From a checkpoint of a small class-conditioned image flow-matching model: norm rmsnorm, patch size [2, 2].
Rows from block 4 of a small class-conditioned image flow-matching model, named by matrix and row number. Rows with one number within an expert belong to one neuron, the router's apart. Each number is 128 + 32 x the weight over its row's rms, rounded and kept within 0 to 255. All counts start at 0. Numbers have three digits each.
After each expert's rows are labels from the 100 images, of 14848 (inputs lightly noised), where the router gives the expert most weight on average: "strongest on" is what is common among them. Only what is clearly more common there than usual is listed. The data: pictures of board games with random positions, seen at a slant. In brackets: how many of the 100.
# router: slot weights (model.blocks.4.mlp.router.weight, 32x160, trained with AdamW), inputs 80-159
# up: expert up (model.blocks.4.mlp.up, 32x32x160), inputs 80-159
# down: expert down (model.blocks.4.mlp.down, 32x160x32, transposed), outputs 80-159

# expert 25
router.25:175140148094114112191096135118171155166123074151138140214154134113175169134166120092138075104172090119140191099176112139125143109135171183179180089090194068107127132121098102128149180119132118163086163077173160106135114076130092139156112130
up.0:081168089132097195141089105097154136104139152088126126148138083083108067193130146119181145122119081143139151090130160090185138119156077111136151120126127154121163164144092090098150124110185102129200125098150138101156134141145137154171147078
down.0:144129136178140155088095108186156184151075161102163147108188072184180121099129066126134132100107112098103126155161142140144104203100160129110128148122143135136165095106107139143118107144112116232087092155138127172108140140122155126111123189
strongest on: noughts and crosses (100)

# expert 1
router.1:084160087078101141128104103110152108085164176057191169054131093130081120127143093108131163090164139110071110108143135104071132131160135108134082154096153128143096117125129167157137102163087110137118131099132135141164067087129138127142154127
up.0:131081134137128132154096173151177141163148116131117142093150185135123120156148156118100067164174161152115051135093161070108152166166144168152108167168120137118114081101148145164119173124149111166163141105095175132141065112122122063182104146
down.0:128134137118095111118145088098086159092098126102114151148183110191114182105132098152170123101140136179108196130113066105138125088102137112125116083104185151135170149151153109103170096057128177104125086129171105186141138142116203141105130095
strongest on: second side has more (99); nearly full (93); noughts and crosses (81)

# expert 28
router.28:154144174106181076168109122141115150105165086135101116150057235155133136091133111092083124168090092105177085139160104174153117149121132147143134116133162117112139174167125067122094134092126113096088153120099104146133094117089081075101117066
up.0:148111169108088119113096142084121085110118097170164146137130127156178085124131127195112131134116133108146064107064085186146138121140138173170144112107172116074103106116101124078109129172118184124204092120137125135154152135132078122136157099
down.0:120188126176137172149113145106157209180129137093106168126137133114141178123148108101167182145121095130176151117173173045089131146073197169132121171153189083095123154101156182198132162087128110138073145189134117140116117107120156120151110118
strongest on: discs in an upright rack (77)

# expert 27
router.27:144101080099121163133102042187132120137072109137203123087188139127075175118134110154055139143075143060187151146131173142114116102220139126098069083120126112177118129134138127148123118106197183138117155140168141090132126114077172137179132092
up.0:123173156145094087121131125097155140131156134099102188118106183199096121113116128098115126071172130145146136189161059144188136132159092081149146101096132097160122088114105124088147104198131139109169173106131159176125077126150100147117099174
down.0:148122124091121161100110189094106169140109151142097119114133067165147117092123177100193089138130122144132068158141255163116105091123127107129091137150110110161137095122118123166168124149126122135098153149132134117076202104096154096162142138
strongest on: digit grid (98)

# expert 15
router.15:124085046115083147100073104132202121160107162127176188151150090109097137185090082080152174171151121151106112085122131100134102102079152113109102139111138112157155104128140126104137118189112112132102137132117065101134090110169108141161091148
up.0:143119138112119188144156076100157108128109135139084095076149149138192092135169148131123152119078153112137144150124111113098182145123132112122104151170119118160149177124136073149164148140116187139078163140129139098157177117154133172088076058
down.0:124109152155190097147182155150124146173117190138156192136152112106162104112129144124133116182067137148107144157118140120138116122111123095093157164098083141176157194112136163080087109152089101123120118088102120152120081127149106082165181178
strongest on: digit grid (99)

# expert 8
router.8:171148174201115111125093088145084154112065099156189148126134098158121076153133159155163096125085138096128153091084119116112162114075086173201127099136128114157099131113138115098166109146122168084084164135128137143118081180145172185115086105
up.0:169123184151070204074089097070148123157091126110128075068079112143118130174165178174121138136115156164113121113127146113097147127089094120102080176154139147195145126156178086167151177125148159122163129100096125077107133062129133127140102162
down.0:118117158145132133104108086082128101090166153158159144099199138090174139145104166125106124106126112105197146109164118154072115190159152109121136142104149082115147132125101118105111099145197118085113101162109171089112071115190156097144146094
strongest on: discs on a green board (92); nearly empty (78)

# expert 11
router.11:068113077120132168114123078167120151186115160102117144069110039134066166187088133123124167072127155124108146121158121151137161110109149195131145134217131127103163132141142109103116130086137141136065112101141109120064145126160119108152130088
up.0:156128197140123125145144129090128152083123143099102166057133148133107080170082134108162118144094208161170112170074135132093113130117186112156118164199113082145098117117149137173131177150076110142089160100082163137107155147144077150155103050
down.0:144143129132138099080166094163130114151124182106175156186108159126106093073143155160217166130124118096117165161150123120146109137115146120111156131130125141128118110150089156151195137135098115112084125143100184131140114182133143120188176168
strongest on: noughts and crosses (57); digit grid (41)

# expert 21
router.21:112138068122119117107147116162118087149146173142087099141123114130116151207144078117164197106124120167082145132163134148090092159074131091085098093109063108132135123190087169124122159103162064128114106114171088085136139147134124120112158150
up.0:156089122104174155103159158185120126122172159129099075110121080119081162111139080135114164098157151098138095141196134080098133084148143124129123181126183145168107123127154129188077137120044153094104118209156120173137115092139086096172108090
down.0:157161150119093071172104066108122150151095135130135150208136166114127148172173117101131123198076126196114120094074133155158121128114147103131117165119082143121120102178105111109206137069102164192151108121149179139165121124138119134084111083
strongest on: noughts and crosses (100); nearly empty (100); more pieces: equal (41)

# expert 19
router.19:096173065136098099102173159173156061176158146166057111141125141109100165153157158159124099109201085135096110151190104137127107145138091108108107111144070172091094141169114110101099134079110078080091134116136098070084151166135193090162129184
up.0:151097074145078132133108132136130086088081134148120082147146177140185111194159057121134121092187163167101181198132115117119151093176133148098094104159130116105181095120141092158164127102120076072181162131099150130115104141120075142126131144
down.0:173119195097096162114124097139145102179131101137121122081157083156114162068185152191088129160142079128120116067142149141161136133131134118098158081083160140135178132176044142073149108153122169117114160083110097099155124115159159132160152150
strongest on: draughts (99)

# expert 5
router.5:136068113138132147119100081146123142175074131128127146129129146146123090136160154143135137142165117132185157174110170103154136112123151079127084175144183140117079109091068181171124109171099129174127187134120127179080079104139095173122124118
up.0:125138152167142145073130154159117097116074112122142125107113104151126150126115088086181109104163127091164088146148127180143176180143050109109122129146136102098150133136110118108130104175132145113147124189173140102107203115116194130103096168
down.0:128104088092128143172147155136155118119183170135151143198147145062111111177126126164147135106142088138093156137141158104111120163065178176119128129097116085153130139121156114110109172089136095126114146161167083075127074178104121053153116085
strongest on: discs on a green board (100); first side has more (96)

# expert 22
router.22:162087133181097110130094125156085080146130127089135144113180054162113122126099108153153185091160141102072174112117099039084115148122084125118177149141098095107108156132088163071185134165129171156111077127097111148114083091116086171174150122
up.0:109107144153151141143076173093169126170147086117177158127135105076076159160138106132182145151136149155140069136098130150141150171163127160109130162106148163142159100126093171092136161144137152139095157130164087153082173091081143141101131150
down.0:082178123122157159123212120148124140062145048119119155127124130112065144138114117105126147182164132129131103141182111159142166097120209113113101128131143200159132172122143213127141129161131145143152128164121153113150153157148128135066106111
strongest on: first side has more (92); nearly full (80); discs on a green board (64)

# expert 6
router.6:135106152148139116159118129107077140148131151053120140110181116144179062144125156125180167130150162154099213071144167082177095160078103119110101143122072093151096124143099112125127124138171112117166112129179138129096136120123082180139144137
up.0:124134106062116101147167178059155145102154129094155158092146141103155155071141136197142128128160183116121075147152142078124139112137137170157147130080200144156117062106122135137095110163141166131104105116101111124088131134096121121118184083
down.0:116091159185196128157152118137195124116136152130136095064094086112065100035105100093062143126112157074141082136138210111132109128152170159164135158117147115164128107120123164185108154176113189125096199132135122131151096129112167140105133123
strongest on: digit grid (76)

# expert 23
router.23:122109134114195200145162090150110169181123107166155112111147105167107129101150132136128124090163112113198144149101109154140136079141130167146110071178194142103132148115084143119139067161122137149172175155132088189130190143186133132158114174
up.0:143103160190062110106130112103076110082127192100096130141153196115170118126091126153194112178126126140156060153141129085124083151139126095138090171111083137063141079158171132127135123126119170103152117113150194108128095121101183039132098166
down.0:147097120039198103146124153190137153162133115110116135147089098140155213153131131040128135162089128143094067079098157165132132108110126103123119123102141091145070181136147174180177122104144120127090129135096092096129170127094066173103143123
strongest on: nearly empty (97); discs in an upright rack (59); discs on a green board (41)

# expert 10
router.10:069125075161128157123140141096097128145118134083147146150114144184169111135145069145087121141163139134160159133161114101100167112100143077073156073150166133112161155105137177105179064104134093091130128153179159184113147177146171135117089131
up.0:144088151110064209151113119129163123159083132219125138168114097163106184129140117166168176142161110075102149094202163171110149163089105083168121127083156154109148083118095126202112149089161119134140139083115166140102144109124160084126171145
down.0:085159090112149099058129149153162112099157155135180132122079189146132113144141113149139120152104139141140048127167098101129162119211113138146124147116175140118111161148057109153084119133191117189107177129075046134144107151106107114137090142
strongest on: nearly empty (100); discs on a green board (62); draughts (38)

# expert 29
router.29:148147075146146067106169177161146127143129141094113121157106144057095087140129106166138107095128111115143091104123131061167093176086077179142146135136164062100099129130126166127153128064129076087097109173097108110123089126107171106089138140
up.0:105067086073211126130086121170091097156145151123143118085114106136151195095148162166029068113108111127149089132117168133127113185123156074173150103101114139123119152131086111169139122182073118105106114099124135144124085098134085068079057096
down.0:168089096122146114083123097143133133131146150124121039158143124135090131089061110165120172165117130143088117164101090150104080137157101163164106183146136172101118128115148057108147173109131146111112138085112068164135100126107145091126232162
strongest on: nearly empty (85); noughts and crosses (74); more pieces: equal (26)

# expert 12
router.12:062080092101126135099116115153075124167133152081147163168117158098099141175152060126120145143111144167124107084100103153139131162094111094113162163108101129115133119166113174133190116093129075097094128118116122141161116093161145179122165120
up.0:164184139132093162122085099186199115135094127105167148141125127190136090133077163161200148115048146109152132139153158132102109094115160181089108122217187087174125118076118072166117067085100131175141148089080152152136129141176175151153151152
down.0:127135121179124103111203141150131085176164078075163109126107090105138161129154128105072100067067126113122139130146108196126145154156076093142152190089142173106107179126130148071169202154127129101137110153132149209113137097126140137090091166
strongest on: noughts and crosses (100); nearly empty (60)